From a checkpoint of a small multi-label image tagger: soap at rate 0.0032.
Rows from block 7, named by matrix and row number. Rows with one number belong to one channel. Each number is 500 + 25 x the weight over its row's rms, rounded and kept within 0 to 999. All counts start at 0. Numbers have three digits each. After the name is the row's rms in percent of the matrix's.
# convs0: first 3x3 conv (model.blocks.7.convs.0.weight, 144x144x3x3, standardized in use), inputs 98-111, a 3x3 kernel for each
# convs1: second 3x3 conv (model.blocks.7.convs.1.weight, 144x144x3x3, standardized in use, transposed), outputs 98-111, a 3x3 kernel for each
convs0.68 112:517496523526478525518509488505513510504512506498482494505474533516458541530507541524498540487495521495499485505513507519563488505461507490462541518528460521516559552455499497513477522487494490526501489489500467520485472489527532473493505506525527468517512491486498493522503524509501514492514519491517489457465455499522497518510493481491502489552506509480478514521517486487526505
convs1.68 107:522503473444505496491540503502503496466531519493527538487532508493491437513545523506508469469541494504524493517516565522469477474489510503507465478539486471478492515537490486500500507485438470487516500505510503432534497510528524548455505499512517513494516518522498517486531483526492515491489492529479466456493502486505467470503502514485506522491527494486525496520491489526462470
convs0.69 106:492490516514525502505515516512494492517499496502523498469487490495477473498511481503456517520499458528515513480484522500517523486499510483480508520484505532562564506480464534480543473472485561509482520458501502484512466495534457444475515524517482487505470507524508507493522504491485484472519525496511522432487485525464499501505524475491519491482492521486515502489494544496488473
convs1.69 093:496503537486509501497552520484463498485468536483538497496476482535505496490509556481470502526491475489485484486512473514450472521470518478506525474452541482527508473530501472508483510545507488448501518543460539481444536460462482440470446478530499499507468478523484505508489506508503485553527517440511537543504508509523489488530502480551515512536499506524524481502527551452502531
convs0.70 092:522495523512501466506495466529546526520538547529499518507464480477468502518538524475499459515504488517558495471485496521522517515522495532502469510554491498520524513521527481495504515459500524535525475492506502465504498512493508458481518439438497522519480549538483530562519554511525577551475516498490480511493511491477509503490499529490491446498496484526470471516544518500512503
convs1.70 087:518518493491475505500459490462489513514545520516532501478450494518492532483490470538486482526502472471425425525491458435512525475520567482524514502517498499485467464451467509458423453444470525543481555525494494480493503510504491514529499507535461515500448472494540527513474483501450486497472478512492500500523504492495514506490439496496477486454496517497478468453437457443456434
convs0.71 112:485447478439497573507591535506478491495446531494521507521482506512505493503498515493493503513553489506504486505499495504491515487544476494503487506525478489500515488476480504492494494500522495542558509538476536446457494471489505474506466532505536510479517501487492514509504517517536509514495517527481520524503533479500483495495463508507490514497523502521510512466499506518477467
convs1.71 109:573510490550533501502489512533498483524515474514485499529524493505476461469476479490557520533512486475462512505524530514517530532491503490495490489487495496474511490487536526517474533538495459468503476514507472474417529473540495492509526506493494509496507504479498496501506423480490450434452433484458488510477466448483450459513475495515507462515515456474516528507540513513542548
convs0.72 086:542558547480546533530474476519462498525475513498491464496479450479470527460489471497486518524496523504492479439537519513493550469501540468464466483488524528504520471489478486530466509480455504500462510481470500495500507486527512541517499507489484495537483476468451466474562536498511535509505611531527497481500533471509447459524520530518561542491521515489527487542509454505483497
convs1.72 087:490470476517463502511510440550546529468553511522558464536490490465557458521504461496480516486512502515517489530533483529594502558524528475500516492485497489481463518483445514465512530518488492514447483472502526475475454513461476478461454494510511507492562517481520531520499497543468529490499504453513479498487472486488508467525485511466487487509487479526533510488486491520535517
convs0.73 089:482502510509518488512509495472527492516533512492499512458495447481505457491540477542471490502454484513507515515521541478538536515503504507468533491465498470455517520561527525523477470474487525514498548479487486486521523471519544470500518469482537508495530490480518487460542532527475537539545530554506512488541529490511513523483494490461460450474440434511502537507514549468500529
convs1.73 087:496485487466446496496490517519491467496478497541512527557548560546546542521492547509491506492512504494515478470491502489498531490504493486505527516454440509511464415476509478506511487501524504503485501538501475474496500506523506446462545518521472455508492479467530515492467510440514499489480487487507500480496502476496477493485530508507544555495489561451480477488458459469523471
convs0.74 091:513483493499528503493495543509462515506509487506469469486475475476498450535523510486493474505498508479499486534537503548567489549532523518512499491528497525507529490494515497501475516491475491478471537499499497488497489533530532532504522480516505467502473465479496478454516524490454466470505496480511531507494461480480505470490487476486471497515511497510488519497481509504446501
convs1.74 091:527494488509500527497514529494457484539520477501528489451445493519494534462523469503465479482473483492480483534469471553488498541570566466466503491526534429453483469495504513477474510490482510511487540507501515490539519461438530512541489504485484457499489470518489520494485462503500485523532498482489506482507542523494493495480452429486500470464462484509486483455476476480496507
convs0.75 105:482470525507498464474505498488484491525498485493483496532519503535484523521500483504507455475483535507501499526536529507548536520526517496532479446493529493479481501483477551481487503523493481477501489481484500505543483523479442567515523421476534511480476507552513526452532522499526478503505496488482462516518486469519509543514502504523466503504526458527532521459540515518459487
convs1.75 107:501503522469502488514512515480496517523507475528548534490501507485520511495502538494514525494516500518520500465489494460466514531476456475471512566532454482526555487530495472498507526507524498528539499488482540476438472428502634482461530545532502456481495480459496458493506473483496527436516552466505506501525531492503524507494500521511539526540504535519504495538553521519525532
convs0.76 119:469510499525481517509488547488511527511479497482490494519454477500509513501485483507527490497488492487511481527506498468485516511526483455479526526546465486451542485500505501488504499478523536472467487505503498525499489505501536517474471472522472489509525489494479488507488483513501541536504490497519463475426455538507522448489498512502480517485484513487503511506529469503493539
convs1.76 130:492498486506525480488470519499470511516528496499481507491477472455490508496530487499484515511542507511499515481508506506485520514489444499570515537514521487533538497503510507505503506499521539505523476467535499516477484519528530517495503490512478527508512493487498501525492496449496503472517520539525435476435499551536519478507510510480475493492499513450491506523520492486502505
convs0.77 107:506589560475452454526488496533471500504467518503502522511510514504512537464483463487501488526484504486487473510532519467518516480484493534546524518497463485490482493575426513535486483519482521500467561495498518525530483516514491508481539525510493525507501501479475486500573597534522505465513490504507528501520471510518485472511419481490489506539531504477510541473514522505485501
convs1.77 138:458400436499493476521537543475506490482498494505512515516512493536489487526503522499498491513513515524537501489452457525511488512511515458479497522529519522523527514516503528518503546498534459458513466523520510571534482486496518532485534509482488479482515508505516538543513464476541512478486509481496475477488504490481497501493497470510525506557541491493488499512490491503515492
convs0.78 112:502500504461523517490477506511477484509486481471460463513497489459495484505493499487489527527492470509470497503510503487502471493522540556506472497515525472483499499513491500477486513513503503496498477505471518488485514467470480519523437489502497463531509495511487525533508487505510504488499466508505507517484458479531464455517506500473505508481487502473508487504496494485528502
convs1.78 112:509522480498516497508480482504512541477482476494506467531506496518492510495490501522522485497473514499514493536474459511482486490487490476487550469512472557489489489516480475516478491520464489546506562505529463537523537461522487521518546517484461505526507513501494489496484486522480458480485503471510518477511474512485534503516501501494511520481486541459449460504530470555515527
convs0.79 097:503490510520523488473501516497525486543474477502522464506491464480517517492507504478514530521523525527529504470510485531514520538516497509493501525486508485470540488524478464501484478514487485507471516524522480489569482463487470496513475482478475483564494538506530499486483490516496473488487480502504493485488509504505486460454506483502493525541509523541522487538470488489464542
convs1.79 089:491483522498496516505498485465485508452444489474451488506524483488510475488505485474510483478482526500512517505469485506488468566471521451471503488489515461493478506501512514470537499511511464484498502466493494545501499531499483497496506542486513524497507479522481481535495493482479463488513490525509508498474480486475488494541526529538498488511519487515495527507487500542457474
convs0.80 113:543479502509531517517480518499487505509491465500498488490493503504505520508499527437479518456478523465484511485478519463488508485496509524518468511515464529528480485513468492497503492506476485539517464530508477551525522502477512480489494524488552504504528483495549465508507494497478486515482480529519479497478482484506500488512494511500533491513500496506483495499486511525488504
convs1.80 118:508541490559539528534556507516500500522486496512495505503509498500510503494517515490511537493519515484514522487516511477535520476507501483514487500455467515478477513489495511465490506456483463504506479500561508485551537531530498510485510515492526511485529513482493496490518493513494494501483488467509494498489507511494505509506520477530512481510515487499508499502541481485480470
convs0.81 123:517486478488508521484475492488512514525488487492523534495494492521506529503511500521516516526529506489499523508494502511496503484518513472499539554499501461515513500463498491498515509497492495518517499482494482515466495517551526464491493516511484499492504526503545453506508491537514490433437530511482502555515472488478508505476510507517488501502531472515524513506496519535509499
convs1.81 123:500504518493495499513491465503488502483496488494482509477522527467499491510491458478495487495475511478511485491497497474526503518499478507493547519536491482521528515498474501512506503504504488478501493523519486491530497502508495552487494488483492559521491482487527522495490487490526473505456492463511509502536536497485504517511505527529532492480511514505484471476508501496468499
convs0.82 094:533512544567536541516500493502491509505521517492499492504493521483490518509530533525526502510485500544489526522532497489481475515505473505504511501507543470509502492492494492500518519533523517488493509514504501494483517478490468511503503475480503536538496508472493486488488508498475477510511503507514493491545544518508490499494513479518480437481458470517485508547519553505497491
convs1.82 091:521504502482482493499536524515502485506481472495525477488517463531535491516495489471511498479517493487503485526498512554489502533463511507485506479482502501505497480499490497462487462495497479452497444466497491508520508529491483493458505504489519513520523502494517501494536541500490503450495466477490545448488493436491492487498498497502447499514465502506465539479472499438442501
convs0.83 094:487488489468528460500465496507521486532542463492513505523464507523507517507513527487497482484518495539531515513487494515508528505525495465456470482539515516481483525515529494538501463517500501504518469502503504501540489483489495438470540516506457499477505472510499454517518520504497510505554496525515448476458510459518509531479505490517520498534513530506539519498495510498498460
convs1.83 095:505515497498462509468501534489500535514487517496498494523503460469510461464526459468480495505485495481485483540519519552497543522515533467462473499459522494537520505528492476501528470506484500517512506514504485538480516463460472476503465494482473522465500496471520505521463519516492572545532507482481515509508520541512533519496498471497472466487474492518544520443535550473510473
convs0.84 106:506517502486537525517501522509478499499497475479495495474479516489491487529506520509457517517519489536454518453545465515501519473504572532507472523455520527516472507519470529518494480461500432506516498493431492486518511504499509517495520513452525509524515488481484497472488531473473478501524526514486533494532505479478459483512494504489464494525518500496480501483467510527524560
convs1.84 095:508495470511523512489491429470500491521523522496488473417509464502500484489512463504536486502482508481512484500511509529482466528461547501451477461524479498489466500515500494510504507462498453530508493470523540419527516469484476487531507484499483480465480531495466522463499480460497489504503474499433497485491467461455435466488468496481483486500498487478505492463538494493473466
convs0.85 101:485472484532523506504479475523506517501489478542504495459503481466467460490468482491517472501475487460486514502518523483487534476498476517517506526540560492499516504501491472525525492510528479489496502520480546526495500546474479490481529531504533498478487501502485488505506500499501499519510518507496487516493494494500497508536528520496464496461500530486466492508529490472484478
convs1.85 095:525525489480511493515524511509488487503493499516510483532536514526563531540492560495501502539522495512500496548494489511556492501492498497518475523515504548523487493497453500467493498523509525512431496538489514519453505472460498511500503433456492515504526532513517514498489509549476484523515514494509521515507505519518482494477505450501520471467525454559502488514463491524576570
convs0.86 104:494458473485573463518522483547502513466557507499549493507468522491511463507509506495514490545491488529502485507459482516495489513493498494491492517459503520444512503522475500498509470500479500521482520439468497540535527475507503514493483522489511507509501525539484495513488514516491427443502464475500534499498481513512492497517481498504481453537518453494524521511459503523488534
convs1.86 096:537512508531415495463522516521560490518542518518541504484543468467527509471493485521517492514513467500504508490512489428471464499534522484490479479490466507466477499447434546476460502471507527455482491529451510498522477512506488518513521528496481491473459475491509461504454448462440451481466451455510478495506528526481514483506475458457549485500524457478486523492515537530515502
convs0.87 104:480531518501526499490521513498531510476467444475510494490484495498500491533486517540474511473530505483491544466516517498488473514539462500486484524496503505478477518492516494500491479491506488535522490471493483506537524496518515501487521521495521486496510496468491508559510491502492496489467484491489518520527489492500527531484491507490479479498524494524451485547498479466498563
convs1.87 094:503540518543541491503467506461451470493506526494460519469456506522460489502468490496527514533508519483514454483501502517483512501468506483523532473480486501463535497500491482492489476494502515479494481565537464463483564468511520502500497500529497514534502494533500508492508511487499530472506469502506490507513552509486509501504530529527496507547476510522491497502566498427495547
convs0.88 102:490505488514470532528526530478509502514465478481516489516489489508460503492504519451498498454474527487457495471486482497453510454495492527465514479503467496479510553520510489480555517489537505479511515482523512519486484482494515475466488514493504478509477488533487532491516504507527498533530508514488512448504461484465443469476487534518522506499491463499524522493477487503499522
convs1.88 100:469488499467526470484489496469478522445507499510496507508518504485540524465552521480490493480563492482508522513513479480498458524428501488486518518512514465573480435519520427510521511476444491519508500471513504492536463482478505487498463514492547522514466551513512496512471520507485508510521503498528519505507505515526497515512528512449483423503479488487465486499489490475500416
convs0.89 089:457490528477545607510572505518511464501495508489497475493508501479472485506492486516519546498526496512494532468436459445445492501500488511506499521505448485478519509475515504485514509491499499498541522494513532523544503525550512476488523492515529503501531519484532500485498501488477484488493504498494457536470482505483588502491530532481519512454493526499493504536537401524456516
convs1.89 085:497454498444499485515460492539502456502488474524520556480506489531478493492497511492511461516466472472479482469457487450476464511483480529485464474476464478500496471482480514465497507546507448478513558552516488522475456537511473562497451526503521525507521509501498495479483498483465489518488505466500496502527525529499522491475511473541527533455496484522536499477540555495560528
convs0.90 094:498510531474484562469522559503526498515507491501524509522497522478511483522511516486437536461476578498490548522480500499488505520508478514505528483487551495531528500492498486459505466525472487508489492481498496491499517520490533521475501505473506508519511500513484518532496483530446501572445505543499491468479455509512505538512493466562498431515488468500468503498455530522489516
convs1.90 104:480507492521511443513479431501542543502583534486530500480487517515469459491496463516487476495452455516450496471491460459448467509439477510511485491481509499462485547503482512546522513478459538508474590541509535506460461475493509457477492484463492511529512529492521476486505500495476510432478479459473508456487509482510479481458498482484463522499494493529531515534480497527451495
convs0.91 104:513501486542467489545474467506505491517489495501487488525540480505541488493520471521489480485510497488487534499499480490520519489501521509458501528489552494495514452514508509501498493495475536470511530510513496488517513539479505495487502477495459521524444468559441509516522534505474491528494525523490505498500504524535498507496494509500512483465532472522522469522489470495486478
convs1.91 092:489474442523497461558498503524486474541515469533492460512532504503534470507538461478518494498497507489500507495516511500526495480505503483485498472558506514538541481494434508540465505498482476488441491545459501544461516536510504529513514484510489478535455499518463455513497519530495491491483450509484482473467475485492459465479507501496529482517512517530486500558511436552509496
convs0.92 105:548534469508511488484533531508482472510499492453482507518510530457464489489495496484489432516491511462495447503473516476459523532493493533541492464537481498486513500480497550513479485550496491479486441519527535501512494467541485537514541504495539514493523536554498526512511503487526509480489511519510444510454478513487493552481532513471460500496495483491486485517540488494528498
convs1.92 096:498500524501522466521517481509493518468493499500491520493459502469563548526536478491502552499503475507470492487429431528521459488482494478528488521499531526529503510499511489487484477496500455495531519532506527510449499524528492517503545501498506482512474524499475488477482519501474519516516496545462491472480465492491499463501499502462513512475504489495511508527506498489516472